{"color_jitter": 0.2, "upsampling": "nearest_conv", "targets": "nearness", "lr_schedule": "poly", "final_lr_fraction": 0}
Rows from block 4, named by matrix and row number. Each number is 128 + 32 x the weight over its row's rms, rounded and kept within 0 to 255. All counts start at 0. Numbers have three digits each. After the name is the row's rms in percent of the matrix's.
# conv: 3x3 conv (model.enc.2.0.conv.weight, 192x192x3x3), inputs 90-99, a 3x3 kernel for each
conv.7 113:115103150138137163118134139123119137107104117130119130088071088130136150107107116087076057091082101128137142119097089083083067103086096115166187194199203127119133172192193185193179157158156078064051104080092105117106085121193158175197130147188091075061073069094119111104
conv.8 079:146143150142149089111101154131156107128089131137143123151100101160161140133110171166175137136132106158080097144157107188143162137126121102106142099123139093119131094118138046083123131148101154116118173161119121109151135125163109172108136073161147146128171158118148114143
conv.9 109:194169092153185152169151235163171126109105182120128086097067115094074085114125114183178158164124153125145211143169150113081132106121084118107117142156107158146189141133122173188159143135168123121137124117087122143142176168089118141168115132188143140140119084104106126138
conv.10 079:092028073069038092125112142150107128122119118100158145155148125150148140157140151106106136132124084138138138125106124122099104134123122117091066125137138114099118115140136132136136103121130136099115101091118139095089151100109151118097142088187135124137123102099157144146
conv.11 116:097112133137078171196100174114087106084131137133121159132150118126055130138158120114131158142138199105169160140108111121101142139121149132153159140130110123151073115137154128200116102112110129139122157074169157158120110127148150119131085109089111121139134080161137143143
conv.12 081:130153125141152140136088093165137114131114111116135137180193157177148133142145126105124117157179113205157150142141131140133120143137130059080112086110142038093073082081108108110123148126120106141118118166133110110093134142178151142098185147119166154118139152125154142132
conv.13 105:134086100135079110098044045098124138108102105112075083134103112132125179143156165109112116115079072123092070131135133106083083095067091123124135123124149140162180118166158149173131151189164128082099114086124099086104111062115113135156150090126124131134109080108085061063
conv.14 096:081146123129177146153189112130145118172186134153159147140124128138148117144159096134164125174149137163138100164181160201216180154183145152138168106115088088084107094078104098080098092070132158184168157176153152160113108119135140182120152148137134158128172179172159177128
conv.15 108:059141159149145070161113127110116169136131169163141143139155159138145124107094128117108173138170110157131145116091158134139141176174136179159092099103135118125160148133090095102138116128137105136144161161087151132121163149117185141125148116162131117156161158113157125127
conv.16 113:132125153184150095105125217152166077123103137188161119124111150126117097124133144126135169107062063080129151143153118130091106136152118142128117124144130112112085127128102109131164135102123130129185150119072071116141128165174125102094117182140130122155131101080109172141
conv.17 103:110128128075131151128174154155146185155133129092143172142113068130111088132126157171159137130114099066086198158157176152142118098126173092119124115131163191139096120137143113123148142131090132131107135149120125115149081150139131094154181108126164141132153130107100113189
conv.18 084:143129145106157180091109100143116177100128153154125145116167149138131138138135151151171113166163113126100160152112164129147139149119157061131111122127098054116080098120075126107122120132105127137130128138095101092110058161126157150121123135132164154172128160136111130166
conv.19 112:180078119120167110162172174179123102072191102122133131089130107106138151136124127148136136094132191138164129163135097086144143136130150086113155119137117118153127107138183155123108121138112108125097109092180142131153146127073047187123140168126137121096092124180117150142
conv.20 114:123103138095130176157197142124103137115122095119075129149135079140098134146136128162122090108068073112155140132118098141114109112076140144139188117131182160136126116129169114154146113127099153147112142101142158160166125096138089140211143102065148132087140084078124113141
conv.21 110:115141135113180107080106095144135140113127177115128115093115130107065031132113132131127113174098086176156183143153155132127136113117114113121109146104120144113129139109084156153187155161158105136164148095038141123142130158160115079094101115107119142145132106083127105141
conv.22 087:135077161107093198046102098150136157133116153107133096136130147145163116141141156156143143108165135039094061150129145115109160117102086100104089133151079223138148121136110118119112123152170119103109134153129135110089108062112140156111083145096157141148115141153106081062
conv.23 120:143116126094186152093121087110103126103134182121139079119130145174172098146085093114110135145173072139108097090089114117145141171142075135153153123080052115111178156176141104060117096147208107086108153181091173100088112124143147157066120067101103081120129206129162118073
conv.24 083:119156103161145101121088064173180087124130104142132140155153166161145189141172131162130117128145147178153197150159109136134124140156150080082149089114121067109095102091139111125111132108129109130129114123134085127125140111211134176095189190177167156104140144129173151143
conv.25 095:167091145173132140159159178150139121134132112082081089142152119133142155125133133156123108130135151098073083130142117109135136086097106094114087151117133183193171124109137142102116144126119131132121116174153138139136103106122215098120128157152133143114115146149093115105
conv.26 101:062102115122111148155174110123135168152112144108163159149076020145125138117146133131138134139136171070130127145139140151125131088160160098103093104138146156103115115150171109130134147100110152103088136158120106127120122154134138055155162158181140126111151135143096149152
conv.27 102:059117135166173159130053130129104143097170174130147105153160144207179129123094114108135114137165099119086113119098159118183160113117107097130105128092059079105119117133106094067072133149149102128127161147119121086100094143056173138154106130152133119137139186167089104111
conv.28 099:116082166127149140255082180130107108138135111115148151136162179121121147129129123123147155144097090124110133132102144116110122094136135050104078099126152050097080104112082142120114109113107107092142063108135154099102101174138087136117103102126148127161128117131129155163
conv.29 098:159174032165174085134116104099172119138102088127171161186098175139135194124119124077106114132137164132137127124137116169131121128158135141080091077124178089103067071115102082131117129119091168089123133127150109099125169137105117118160169161162136125133170116119131138145
conv.30 094:122064090176147120154154143119112155143131134079167160163163133152150148103091095169168130119141099139095094155141151134153119095113085095126133109112125122080120090098113111091115163133146167160142122145107118098090088113120176128189134164207162147155131157112116123107
conv.31 099:136071090144140166060148177156153107101153146100098095105143125168144160101117091075110110157164200096136120119141075149164160108110108113124173083075100145123139136100170094090097157134151092124103161137158104146143062099135100115142128170117096133096181182186099130122
conv.32 087:078143179148100120081127182142146106147107116152148156141139159126152136159120157147135157077101165104115168138130131125095147141146156117087089132153123155110090124104098125119132104116114083102146123139127115102132141120160161158077113124144156146152116103138141137164
conv.33 104:161195056149073010143125092120133120124118094102120117163155175141143177156125084148142114099130171103100077159147134154129099127107058104113155135125123129122140068082128111124131100135185174159125137128142158120088115134144181176167128117139168154108121100113140112058
conv.34 090:107119069137144124088126091128121164134212156110152100123141162153166145126117160141114114126158120142153144115122158125203127135159132150151129135074122123101177146128096115073108119087096126153122136154125150154198218129158051110109107101135121122128138186148143155153
conv.35 104:153115141150091168127074080091104110126098128120122134144175140157159119103137120126112128126097133180107139104118115127113121146133135140126113128106114115094096129092114119082126138111124132136133140142129127108117135133081118120110144091103111123139112143143145138138
conv.36 094:132160151032045092049094087102123095131115116106129103139124131146147151147148165104105122138144153191193190103113101119120117135139131177151170150150139126122121145150143141157148120118111126120138105116125133138140158122133077098091148139147105110120115107124157142142
conv.37 108:106157136148192117159138139160143128135156152089105087114151123125145139128117117153167165083127150157138138117152161081145158081094068138127120143116108135139183155116108156097103156147166083158202098135128130121096157173151167130126159123155134151149082143154103117088
conv.38 098:118097190059080081095138090132155078128145103154165117151150147151133196129117140108132134132125126152119186137119088152142125155161115082106097118142129073092078091115140112129110123111124151116130116115155117127112060174169147148108173118144152139115133118119150152145
conv.39 091:131173173070088130018113165117132143140117152130171122143143149139132138141130149104147150136156148120131171127128138163144179156137141136128097132133117132117068109114097106110103105135105139141133122147131124110156165150175139147119091169150118133162140138145155115162
conv.40 098:143129131122120133166185137148166134156171155142182154128121126149154123139156120112162122174165144162143096152185161190217203152212182110108154079111088054059083098079107083074075100057100133153161170194175132134120124134137093151109126149142125156123189197191140187151
conv.41 084:132144122151083180066154083084147149137113154156112206162140146135105132137155126139121175140108203070184125125137135146111156126121191123123128097152099145118090089118118104160118125118101153118126130106144083163122110128155114135170097151056157135156141094155108159161
conv.42 105:149099127095106088123110141120097083144160157150100115130168149093068108151142141164145140125070066105112123127144120129120135111093115145154155132119137151156132139106109141146130128146117142194194107076098108129139159129127082110109113130110131152132147117123113119135
conv.43 130:140122124159161125120115097178176166101127149145165164066067073079059131150153137190196158138122149139152153189207177106114151130141144096107108168173144111096106161153156197194137107112121100115098102090131140129118116129078152154152051066111159175145091086125155155152
conv.44 083:103144094173139145053100146128142147114150080135102074129123108135127152154159163118140112171117114118129106133154131104118056129097087140133138137139143144176156139126140135155159106131150120154098154107126125136123148091148115134126100175130130150133152119116127104078
conv.45 112:103151192122089104152148198102089092133128134168150137120131121132158155074075115130126135107123131145191201121090096138129132202190189136163164128141134122098122137142141122122123144126084122133131133123139116138181075129151136135139115075117121115118126131125143187207
conv.46 096:173200113041122093049205087108164112122150107083186125166140172145132159186141161129175161136149129090091109099137119147146122122170106124060071118133110121090088107093093123133106079088121168124119112108134159121078185174150132127089100132182147148162129123125150128131
conv.47 097:113108165059118102216099154117149116127119146103143154142119122158159149081111144095135133145146106203125102116104138147118144130139150067109073074123112105109099104139098097108110145128102130084137110135105144116119053121090143150130167119106129132145133152122141135160
conv.48 114:101102123137148116127107113121103138136128104199105106125138137089086153124127135121138151163117070166141108100096132120119106180105122200157119116107181086118167165156135156144138112137107130127111102110123135130161163070092119129108069125123119123110140122086170097122
conv.49 105:096218209106097077143131112096096109144132143143131141148138146111138159101130126129135127122136142103194225117132142133144152124175166165150139118123130111112133124115107125114118144104138131172162140146144109152147184156113142125120183115151132142126131132131127166167
conv.50 119:146110115114112112085092101161139137171155176139123135122127113079064048103104133108140128124114101129102118150152131159138134157113132105093125121106104119150161119105145101120128133138123123129105141130118110105129153148161063069072136160175118138109170151146129111133
conv.51 096:106153090122147125108165171103155120104149094127106126124113157081110119148122121128127151129134197168222213152174144110135139121127155133111132124136116100123112106092092188158133131176115151166168083108148121144164133126109096124116113172135137151161097102157120151169
conv.52 094:174083093182060151084086142103102190126122132123118155159146155147137148151124126123089103197145115138115094117090145137122103143139134116149122079150153114120099093148103112142128099114112160108096143106120142127122160076136107121172117123124142097152141114131149144131
conv.53 095:186161051155118126182151082106153183113138100092165152182139121138134144151121100126154125170172108178136096112156139136136083127148142135071084102107162105092091089088129123122157114114114170153100124126105154112097160063063076139189179131103143168140150135093154157120
conv.54 093:178178169125128130028193065072087136116142129153168150160185146137148121152124119117131150187160123069118154072102161119159150148170151189136107145109106130083114146096072144096100096110132119146164133150147161122106123154139201120131096108120097130180130162138125146161
conv.55 116:135169145160153195155056106139115092145102144136082121109124139106107138134148182128133108132096123122093073143128117136100169107100167093108151112113131099156145112123105134159096157155072142126164119122171092110162066142109121074170175073094141135128125097144087091139
conv.56 078:151166172018064113064123099132132122113131133148129139134148131146152130138142139107119132162188166107132174111116122143139132157155170106159146124124116066112092105121129120119147095091124128126134150146111105133117108146190126180134101126181125123130126151128133159150
conv.57 093:099086133145088151232111135132134129122097134098133144164168139178159155123117139110144143135131138226120081127133156102114134111121092085087073090120127082094107114098083099094097140118127110127156104159139138114080079146108185101169206112124138150145128137159148145109
conv.58 118:127106080081129074174161145148158090148090117154125165105091109129103142118145150185172104148102093067116114170154093175108116140132172083063164087134153112102150120131164101147126108108095142108129157131140118131166114131107082077152147123176158145103166102104121112146
conv.59 097:077140095113073109157146122111140103133103118152140161110073115139118135145166142174138139147098149069177101131122093134084112130138159146093152117180105102116125154160170115184122109108098110093106171102138110137143155128132144103121110150136138117117123069115116156136
conv.60 122:149109149107096108159141148136111099153146180129132159111123122090060056113126134108111119101117131148151183154115107144128150158155179126174183131116089129122123115131146110123110118110104133144140138139142143141151125126148095119092102137179118114101146129152138155170
conv.61 094:080105120165149120232112149151162117117144107085141093118139131142153179160153165178158136094116153147070151161158155105150123081098105091101103129124108075119112116113113126098104110117126129131141119132145166098126070134086155152094127115158163150152112154157126114135
conv.62 094:211150152112106119126103103102135121119123105151136164168157172144135133150118141106120177105160120130164144110122111123126112148131138092102087124127167067126070084095103125124143110136096136122130111146122112093098140139214142183138180145070140137161106129103151156149
conv.63 105:087137131149101072037124162162106113104108096158124071128163157154169144142134113161119108108130138069076065153124116098104087116095031109117091156125125145131157121108120141115142134116164108122115123129119090119095117132135188129116120122120165143119101111099115117051
conv.64 117:093079152155105164109098113116082133151103088130123130160173133131174146147146132130082135135080098154081123111090139119099081157116109146140102139129143097111145113116117124096136088100138147122123136140147178103088104102114160142083122052143144109136124121109165125118
conv.65 118:122100088127128138222231155112150158133125098079073108171113085118124110149136123126126142071077102140153131140174130130126100083089148146112116143124158172175155096103140121121154133127102163143126122121128152158176133063109116111149140163067135151128099099090111117135
conv.66 108:165097142132108099255132113074153165132119115112151164151107121128128138154115130129132163083159185189110078120138141096120130097130108119105078143130163106103097117121108163148142114125101165107122064124127156110095121147164124108163202076101130126149080126139156149139
conv.67 106:112098118102122099095139143124140144159156139128086073133140138076085104138158154100116151131115091098118097125127148121137140134115114163139117113106141130150171133124114117114105103079092130131130141134147140188191132102123084102065135132106128141129148151127126127117
conv.68 098:100140137130127173075103109152106143172096101170157088107133095134163112102146118114089092206178104131124059163116121205136075115168067119146186077099155116097157122134161089095161153096143129138105172186122070126114112150178121098181169168134128104086200157090096156082
conv.69 128:137113112128111132156141144090085109144148108157106140171169122082078144131112129126107106105087097204188191110117135120129127170103159185184138155131145098110096114110121157146106107157104178186138102095155166127157195139087121106067061085105121115113107109124193113176
conv.70 083:111101133110147111117123102171138188149092138137141159122072055129128118127131142070061096114101079099126163123103155116092107114103116130126113146167180160144158161163175165181171135148137109096084091107094116085087162106117163149165142141208104083103108070092124111134
conv.71 110:142105118161102169170167130125119110159144106076124109130132116028112115136111111118099185074131195170166173164141134103134145079104126117136116153115127133165124100123133189144143176183145153128139058115158145117146152098119115142083096144056135111137070116155101105139
conv.72 105:048112198096112120129095036122098141119112136104102109116112084130120091094138155132111130120088083124079101126106120116088097087068109140127104140119143145113153152150147130162221171159150099108126154092083108095100123133090081115095126094091117111130136104048101064091
conv.73 099:180152094174173106169191126135155106178157134132222177167163156134176171115116098149159106175162177168143096151172125215203163150220182118106166073086102085058103084075117069040075129103123169178141128160146130118112111092117125169144163145138157160129197195176140173137
conv.74 096:154142107188122115150099082105102185115093095164142128151138132149156135139135124056047120155148052132166118124091134172126059170174124156174110095121230094084110090146124076099169094089126161113091182155104151153115175144162059079178182099150115075117186144082146167122
conv.75 084:063118119154114075017140120116153113116127088128150136172153178153143170170125151137133133113116159106108167109141129129136120121122119100111078117120099118095101108104099112111110100130145135116119111106148114107096085137168175155078166171171148139133130141138141121119
conv.76 081:112153050094140133189164089127171125113127130160157122154109140166156165061134116141126090138135172162180123134160121165157153152198169136104157097097088132097129111110130078084094162092116140143127161167145097131128176113110132076113182122114137137100178163176112182138
conv.77 092:029139105153111144127126194135160125106139118162116164140121144204136151123139134128153141157088171118112113117134133123129173133098142120108113146146101089185061143123115095133085139143095084118126181123158105124123134164089187093125127204145122148131159122177100111149
conv.78 094:083074150125083073107080082127146129122121107157166167107126142144142154148141150109116172142114102129140167110082110132110091166177179163191093144158216098086086158182116117136159075084082103079135145139126158129143064115156178155136151121130107087134147121095168161170
conv.79 101:140196149157165122076119050079157124163171112152162135172151179123133148122106102134165144134070114052102118098168151146142141120133115164090112132118115148112130121068073122102109115135160135162158112120136122110101138137140176165138076130113139182153135113118115115118
conv.80 100:119142087156196127195185174168191114109138187135144124107095172145122138117103114115136160105136157139140143112139148111117188171132098116109069171142081101125129172149091135137089101131162087093151138115129171126101193158109123190136122150188097126168125124166175145113
conv.81 095:123074175181112106163102180126152105099117100133108165171149197197148138131131104126108166118130134130126119091119110100102111155115109087099050150147143101155083138125086124132131088116131112096167137143128145125102109117131203148156087130069120131168117116121166131115
conv.82 089:180143158069145135082158162164139151117156117155106104097103118134105072122126167174180215162121039095097091196154167155163109121097115091113108121103159139138178135152123121119146136142098115115121154152126105129166116127169075127153137082146151149188156145090107095132
conv.83 096:158101148199154120083095102116126126179183069163138119158173139109145187122127148121118102124150135144168177102109099176184106123163152123142123055080160152142145118123131101083137150129129117119121112133142093136156133152183120118068126122154127123110173169120138156137
conv.84 113:078105121150163089119132130162116138141151105124150145130144130151149161078073111062122098155155109154156193145100116154151124161171181089136129105121139136139106105136129117114121143149123107121088129135128138125152018142147155125116140138152124123113153140125147133175
conv.85 110:122176109198152178140130132127145139092129093113127173156101146157135142161129142127151132143118098155106120123143136113101110140097152139103125136165153069159052119128110120147116090134093140132138173113156162112118177134162113158150182180129135136148126100119161111136
conv.86 106:066098078112100115200145139098129151177160180090117122138137150179185171103117124089116108147146173228169109110119130177176181111140127164160134074085085141107144141126113081073068166105123143143133125157146137154128140123110109089149192115123108118114173165192145161128
conv.87 087:114170164180223201087021070091090122137142178131141144143148146144139115124132119117133145147123115117093088104101112151153186142141137132122113127105092161127109129127116113087112137145132119117119125141111130105108080121098163138126105100102118117147138158152114099124
conv.88 108:084076111131093125116137115143130184081150153101102102132134133126101123130145142110098083097102141138115099152114146088126156132129133139150133168108123188183164127117131137123119133106109123142082131117141180192168087090104136108134134131116121123110114121170127143127
conv.89 111:089150097182114129077145138126126130103139114117120137186153142167137134151137129151127119130156127105087069126113125089126117113109115107087110128123114101127074108115132115136118109115124103124084153106133109117094215106162142126130132117053158139119114130126144131098
conv.90 086:168129037131109042099057127096173133093137128122111074169117183153141162136156132157134155147134203074075197110150121139160158098103126133112143087096093096133086114128109089114095140140133143102128158107132097096140179148137116122134093142142122127139155159162109122168
conv.91 109:132147147155160169091076032088136148108152170110110130119134155138128120132154139123133144140096155082042105076124121119147173110112137152111117150099087171150135156120114129112115131124116117112129135134135136112136126118102136137133098102101101134145132137163113096150
conv.92 119:095148121180157115089076067131111122106092136109091080115113139132147159138190166107111119134111073104073035133118131109112135092095094125107129143134149183213212123118116137132094163130126128129150124144149112142145116118067161080147168122121121120127127122124079079082
conv.93 111:056119115143172060095080050139125132148141128144125114133140113126131145095096098117132106122174117147162128160131111165164115155176119142135085102094150156150140112118128091111161129130142115133117146149079146145136091159049146096134137128122149138123160144085138129120
conv.94 089:086140118181144136101157150116140117118118116103172110161126144131144127148113106154154108113106147126081129134123106119139149108144107087058064122138089100108087084116094116100119123130143126091108115135125137078091173086134168137076104123099167148126127129144134120128
conv.95 099:177170120157205167154159092122207169084170173100171143146146133169144131122125121081173151138138126123132129085193223100177174094151143165079126151108114088046121138072076125082085117093138110137169139155133134111103180154098132135162103138165110170173133178163115139140
conv.96 086:177212109089126086054196108078115111120107135150161159120132144161144101099111078114155148127172123144196110115136146143151154156218178143117117147128116154106083125111109117101095149117116144145153140175125126158131119126154138114105125132100127141147137152149124181143
conv.97 068:142124080155141141157200182162141143100138123107140081158154175160143132187157155140147119084133120119096074135132138102126120151149085125095086157158121126091142126105100128124139075075119139156152129121122183154117186137148108156124084071133142150153106128123181158105
conv.98 088:181124123054087177059066161101166152120121147136119132160141150185147140148159155117151180139173186104105151086150151156152174152115151194108112141121090140145078137106104080113105093118099129147126203152133146142140249121163136139099087173149105143171144153175138106159
conv.99 104:112131167148197190190068159122145108123133148121116142117111129129136162133124161091125154124120131186099087122146187118133173085092147093144132135149109094159113120136098138123087154154086122124172107132160128112130032132090160131156199138108113142159122149159098107127
conv.100 112:197200178175168128095079088110096106152168149127132142137143123130129137119107113094093107156190174100083093098107108143210172118122130150165133106082089150148150148145152117093102137149151145164131146183160122105102160155152140082042110125143100094087146188180123099111
conv.101 085:102109156095122083145162099120120206135101130191151146149159129163205110096141083115149155150161115136146101115147201130133139144198115140152122108095092102057116125110096117064116147087166123149145104182114084127086108105123179148136160124125119146153133166146111178098
conv.102 103:085132091086146117041090109155146127142174135108106089130114123127127139150145148140131087130135156159176174172183151142157145128133120145148164127099098151162162118101120119108109131130125145175154122123130169189180134126105070089093183139126137140110149151167138142130
conv.103 096:189178134136163078167100108124148158122127134156149163148158131125147136113131116148160149164172135128112191117133142141171154150153171103121109088119132074134099121114113107088116128125120105131127126162137134117132114173172136169069134121144128142145134173126120142167
conv.104 083:085128094148150156120141159125098112152129147135158172164166182128109110148102074140135143174178166079109140125126138179162178134152174127131136104113107100114094104109099104121114118143131149157169112121122133124124138094138125115135089133123132138141168148159136131143
conv.105 072:165096151088060123033123088129113122116113151134132145151189161169190122153190149107109132149159154084148091099095144118118170096108139123135107114123081104072110129143090136104097118093112118102161117133137100129113098132125148123125069127149123120152120150147089153124
conv.106 097:176153083140135094113083160151176103125122124173134098075153162133126139136139129195169145141140079096116129113174130125139130171136102150079120134133116105137140171087118117119093098105120106149149176149155131146143200131105099158115071092132132160142123116121144132130
conv.107 097:134167079072100126175105119165156103125117086126138112172133151183137190092123115135131101145147135196140070149147116131117119136149108089062084090117114107123095092101098105129111155124123121114131117104130107106112128144061143108123198118102171160133151121135147147113
conv.108 111:072091120140141107128119114131117110134134114176094101112129142083098129131129155090105144135112083165099057114085122108120112183100103192153106126121164082137188169173118145137148106150127112108134117125125133116138095067099134106058084138144114102117138125085174073081
conv.109 130:132103140086093092141180171114104117152149176129108109117130127077068076103104116120109122118144150123096131117108110137122144117098130159180176110099094156117130147147150113123111135117123129135130140141136122140162131131149085125088136138135104105102149144157119120141
conv.110 085:163121100159130113090117169177157140133132130115123089113136134154127074129117142088129160140151084116100077140149148133141106121108072122074080104122129159137199143129120079108141123147159115114117186147110131110118161138166108116137160113170109120132175156113124103061
conv.111 107:129131187129113151189115164129124106176171097083118128140139112095126169115107115168096048134151152124077092147127095133170156068097142087129142106103110152168149105117149148106073167159130147128108090140191143116130083103144149100092150145141169120072120169180081100112
conv.112 092:055176113110100109080126161109164132151112149135167104132084153140133157160153139138123166146113125078174127104120124116089130108166127146110093141169120153120119148160118136160110119110114103081124134121128116125153170137164182119168054148131127115159105086113125145143
conv.113 093:119146117190174104147118117093127162147124134129183185150156133115152127118093075154153138152143117129118127139160170140149146150185162137140139094093122102086114114107103100068100137132145156171151104140127112101102059058085159182154122108149148157144148166136132140124
conv.114 094:107160163137228164172041125143158150112152150113117143104137144097123123139111087132159161120103091078096090129175185107149158069086094106118116139112115118124103144104082146113095169172176080147188106123142104088088100175106117137131083147082121166165112129136041095083
conv.115 090:110106168091143144171124110122151109084127099160143120095126160154135137131137168162178145130122083045063137137138121111123101089115159071119108138134163113108105137131095123123146114119073121116140140142125087104160030154121093140155130118131139164153132128106078118193
conv.116 097:147118134120079056169189136124097131109129106158127144136172147140153139164184136137120094133161150164135098124109125117159139175188160153175155160121164090089092132106111122092126073030080122174144139158153166206155155169126087097118170167159129129116136159132179201155
conv.117 085:123208212093108092055162119112113128129168086111170123148159141169156177161130153144176182119118135121150158117132122133143100094138100138096102133131172116115092107092121127120142126151125125156128107106134100068106170177164196152153165174152164168151114102110119121124
conv.118 099:131078085109107131124165140156122203104143091182069114125110104117137125175122142134132140107070104155115110153157160101116106151075131117122122166132164116139159128118136158134148115149090124137103124103144114129161154077118110102151177116116135150145130100109145102129
conv.119 117:155104090166143111183109212134114109087188191137118128134130138067002093132118114159122117116078141125173219163136132108106132121107115118140148107101135106150101105112117149186155115190157156155155124047079138113144163150136060085172115127159147126114132078117146121161
conv.120 084:180125178123113151084106141122166137104149128130152137164140164175131150123108119099146109124139126105112195096160131121148166166139145097066064135107092119142087118085102094112096096138127121121097158139131142106143112130090120124116084155131113160143137138154155128167
conv.121 115:179184079170126037095123121125139134155122131122125104107112109151151128118105085162203125156195130177167064126139103172168132146175109139095151109106117157127123129125156101101117128115127142140096156162117156158128159149156130143132118079129146152113155161138150163114
conv.122 103:105108145113144106128206170161154167133135128108095117128080117103120115126121120136120111084117100086114108132119152097117132125101111116124095178152147212184203136173119168162135134155150105091102096112119165176143098095113156173155135162167126101121074107117103088096
conv.123 092:094081099163137130219173130131128094098126091162133092151163151138164137162177171133126104080095125153148170133123079119137073200202125112130143169149166091097118114115131127106157055033093155141146136139107181234190136137155100100101135120147141127108116123093189200154
conv.124 105:187148158091109177048145052109137114105112147106139131169131143129124119145135124182117137162147152104132074113109115126110169139144124101100084072155061127105119100131104113143120100102140154116128136122110143138093153115081067151110085131084160122146147120142129153112
conv.125 093:108136136103176129117140165137122134100130120171129098134121137149128178165182157161155131149091067120152061150127137112103115134144098108111116114157138121142145121128130130148109100076103144130121153109152110186153130137115118139204136136126143140142128085114125156113
conv.126 095:121122159147132150137139113097159158142135162174201192147140127164187119100118088113141127177155138140125109133172178172177182164206183143139149080080092089070099111108100074047085138109126150156159157175127097105099071063104119146138123114160126142144183188166114153136
conv.127 105:199175167067144109108113092119161134164109138137166130157135129134151143137131144122135224140164106116128132082140137138132142138159136136097100121138149129136121129110122118109113106119106121122156130186137140099133190175231224154081086125145120125156121141108150126139
conv.128 106:146152137152206170121093084164162170140103141112156188094043014137111127114123132137141149156171163087097110142137157131114148109139168116112098113141123148137116150160167126141125143130118121101096145182146109111104136149122177155108133128157137114127138139149109115143
conv.129 078:083107141120136139143149078134092129133103132180127134163180152158173146150174126102064085107186167154161104122092137117147169163179161173224161157103100093075095135134103103071093095060095106145164145180163138202138158205146145117065174137141102094108162180168160188134
conv.130 109:099129132162119092160140130137118141097134080084140116123124103138114096129133139120129063116112133079155182136135100137130082110134118111097123132129191138140085124107161109144222137138132120137094203113093123122141072101087120098103082186114127151083151110081089112145
conv.131 102:166068118154057145115102103131095150115098120164086128163206136165154136151133122161122120116133136135138117119108145108133101150118089093117097127110102072077114107087113113087135119104155115144105141147110094127072116144137162119118148117138153139138100139137125153110
conv.132 103:129117218110123162221197120099080109156104107148132127146143123137156144060141109125108129133113165187188155116094115150126131132160171135160112117133129141115108119131122110103117175085124136137131114159144101163140109115106212117092197133061128124121150146137117196143
conv.133 114:158081123125101180113150118196094105146164117108147126126131153077151148134138113157130156104168190106172147206105097113158135101160154093129156115138134105114133091158139171120112143122125149128142061122171125141136188055153083167147114147063169112128095134159095150144
conv.134 123:188123100158175129117137187140163127093137125180093054108140143137133147118132126119133089146121145129110133115157135088117140151114095123116107170136120152212207141102101162120104135129127129142134128140144118157161156101048190148136122153182122150129107116137106116119
conv.135 083:112138120119114084216127136112143155106125143107157192142116124193156151081108095107137124141128125152139165121152159142157162146183207142132125112101104114103108117113110087074080147125125141143149149154143125110107159114136150107108179095160129129139163170158133151162
conv.136 077:143130157117143091163108159104130115166144127111151181132116140086092135087028071121140114173176135129120133137139135196168163114135173111117132089090112121137102101119113108102085169176132149134131113139146110093123110113145101101110121111096139133132164171147095104145
conv.137 114:157179122108146116042148212126114072128155133144095065104149195158122080123105132118119107151121060078092142110125115140160124144086053147134157127098091164166169153112092097088114139163158113151174152147115101122145149118142129134090110144161115134139164154123107086082
conv.138 097:111111139152126100160145111130112158114092114115101119120100119117143126121134141042040074085053070147101091092067143102080083119097090150157123180225211131200207158180145174191195138171172103089090099084087138108089150106145177161183108151176057041108077055058118080074
conv.139 080:080072137118141110152142065158110143134088113170112124136144117138161126132158118132062094098129155128160091149120156107105124118173142156185165182130109121083106128130121131102116114079134117131146116170148117175093082144148187110051171114099127104120126152155139178104
conv.140 108:199145123185171168141146121088143086175152089104132122148149135116146170105096121146106116122099187169101145124146075166183142098122183126134165094086125110162152106103160105077087171166117169138119122150209123098166115069117164141103147091094154141088146153170115105135
conv.141 094:077096062154154134132126129127119131098113113171183075137120146155160118141141180094086108089128083119145162110101107118114063204214106134149125167149183085086168140164143110110161080071118134116111154153100159161177154122159145148151091081138111099124115130083170176132
conv.142 077:118138096097110102102167149131137108120101126145153172137124141174141094107064042133153121136143120183125137138153126149137134204176173136112138118117116094115119112116122092099113109140148142143129153158125138123113166102145129095108046084151128138123155149141205139131
conv.143 079:150192191100088115071141049134125092143132091141178107177175156130135179130106117157112094127146134158158146144117098151146099182218117115093080112131146105096120084072118114120148117113145136155118123112126111128116167167095130136137136114118168164117147127090188168100
conv.144 094:079141119118158142171070133097140164121147170122147156128143141119128143147105138123164115116132119166135151124146170107143169108127160109134134147135104092144101118109093146120090157154097135161150101122112119097136086166035137124134167148140126148144083132154106134156
conv.145 100:119112137100138115144138160141154162169170142134110135113116087103099107110117126090087081138122111145104148111126123147133126126092127151149146123120169132181167163146164147145155139149128120110107100099098128123145117147161108114157136178196089100089149135119127118144
conv.146 089:107094136068016058146147110175157092104108110123128154118156163192158139154132128143143169105155174111135089133133112079105126109109099090070063124133103102115108144092103137136127107117133057094146083107121120120089129192131128131116143128138146146156112123139137147105
conv.147 101:145173114213212140185161119198193139108111149141141167050047127130110131129126123105128134075102156136151127142164159096099161150136120153118100184192113133130116176151125148176109112118141097112135152134149148146089189160118176191153122132111098135158084078148140138111
conv.148 095:157116152093073138098079083144134087133174147147133143134143159137132127123138132159126147167166196106079059131111088150179170140107127107116156100126098103123107126133136109119125109121120096109142155131153140112092122118122149174169115100083146128134145145162138125119
conv.149 119:111128141107177151147109083133085163156116132143175121132122129130156119121111112090104116108183079173168121114071142137130105161203143141173110149130143141139151127175094131109144140135126114097118096182094141143136079122139180167102148108125104078146110161100142142147
conv.150 083:255083123151108149057127109091150090141133102140147121149137156154144138129091134127147100119139097109107146076143091148142087162146128108086078086104112102115140133102113076108130116140126162111110169139110109085101137151067085118105113109134117142109163147106130129133
conv.151 106:121118122149149136134142137163154163199168173129136136119110106047057071066091132145159167157145148077095121173163171204197206094098117108119110111108113177157132118117110159149152196186148113124127089107099083091115098104085136091117120145128147144151149147138067071125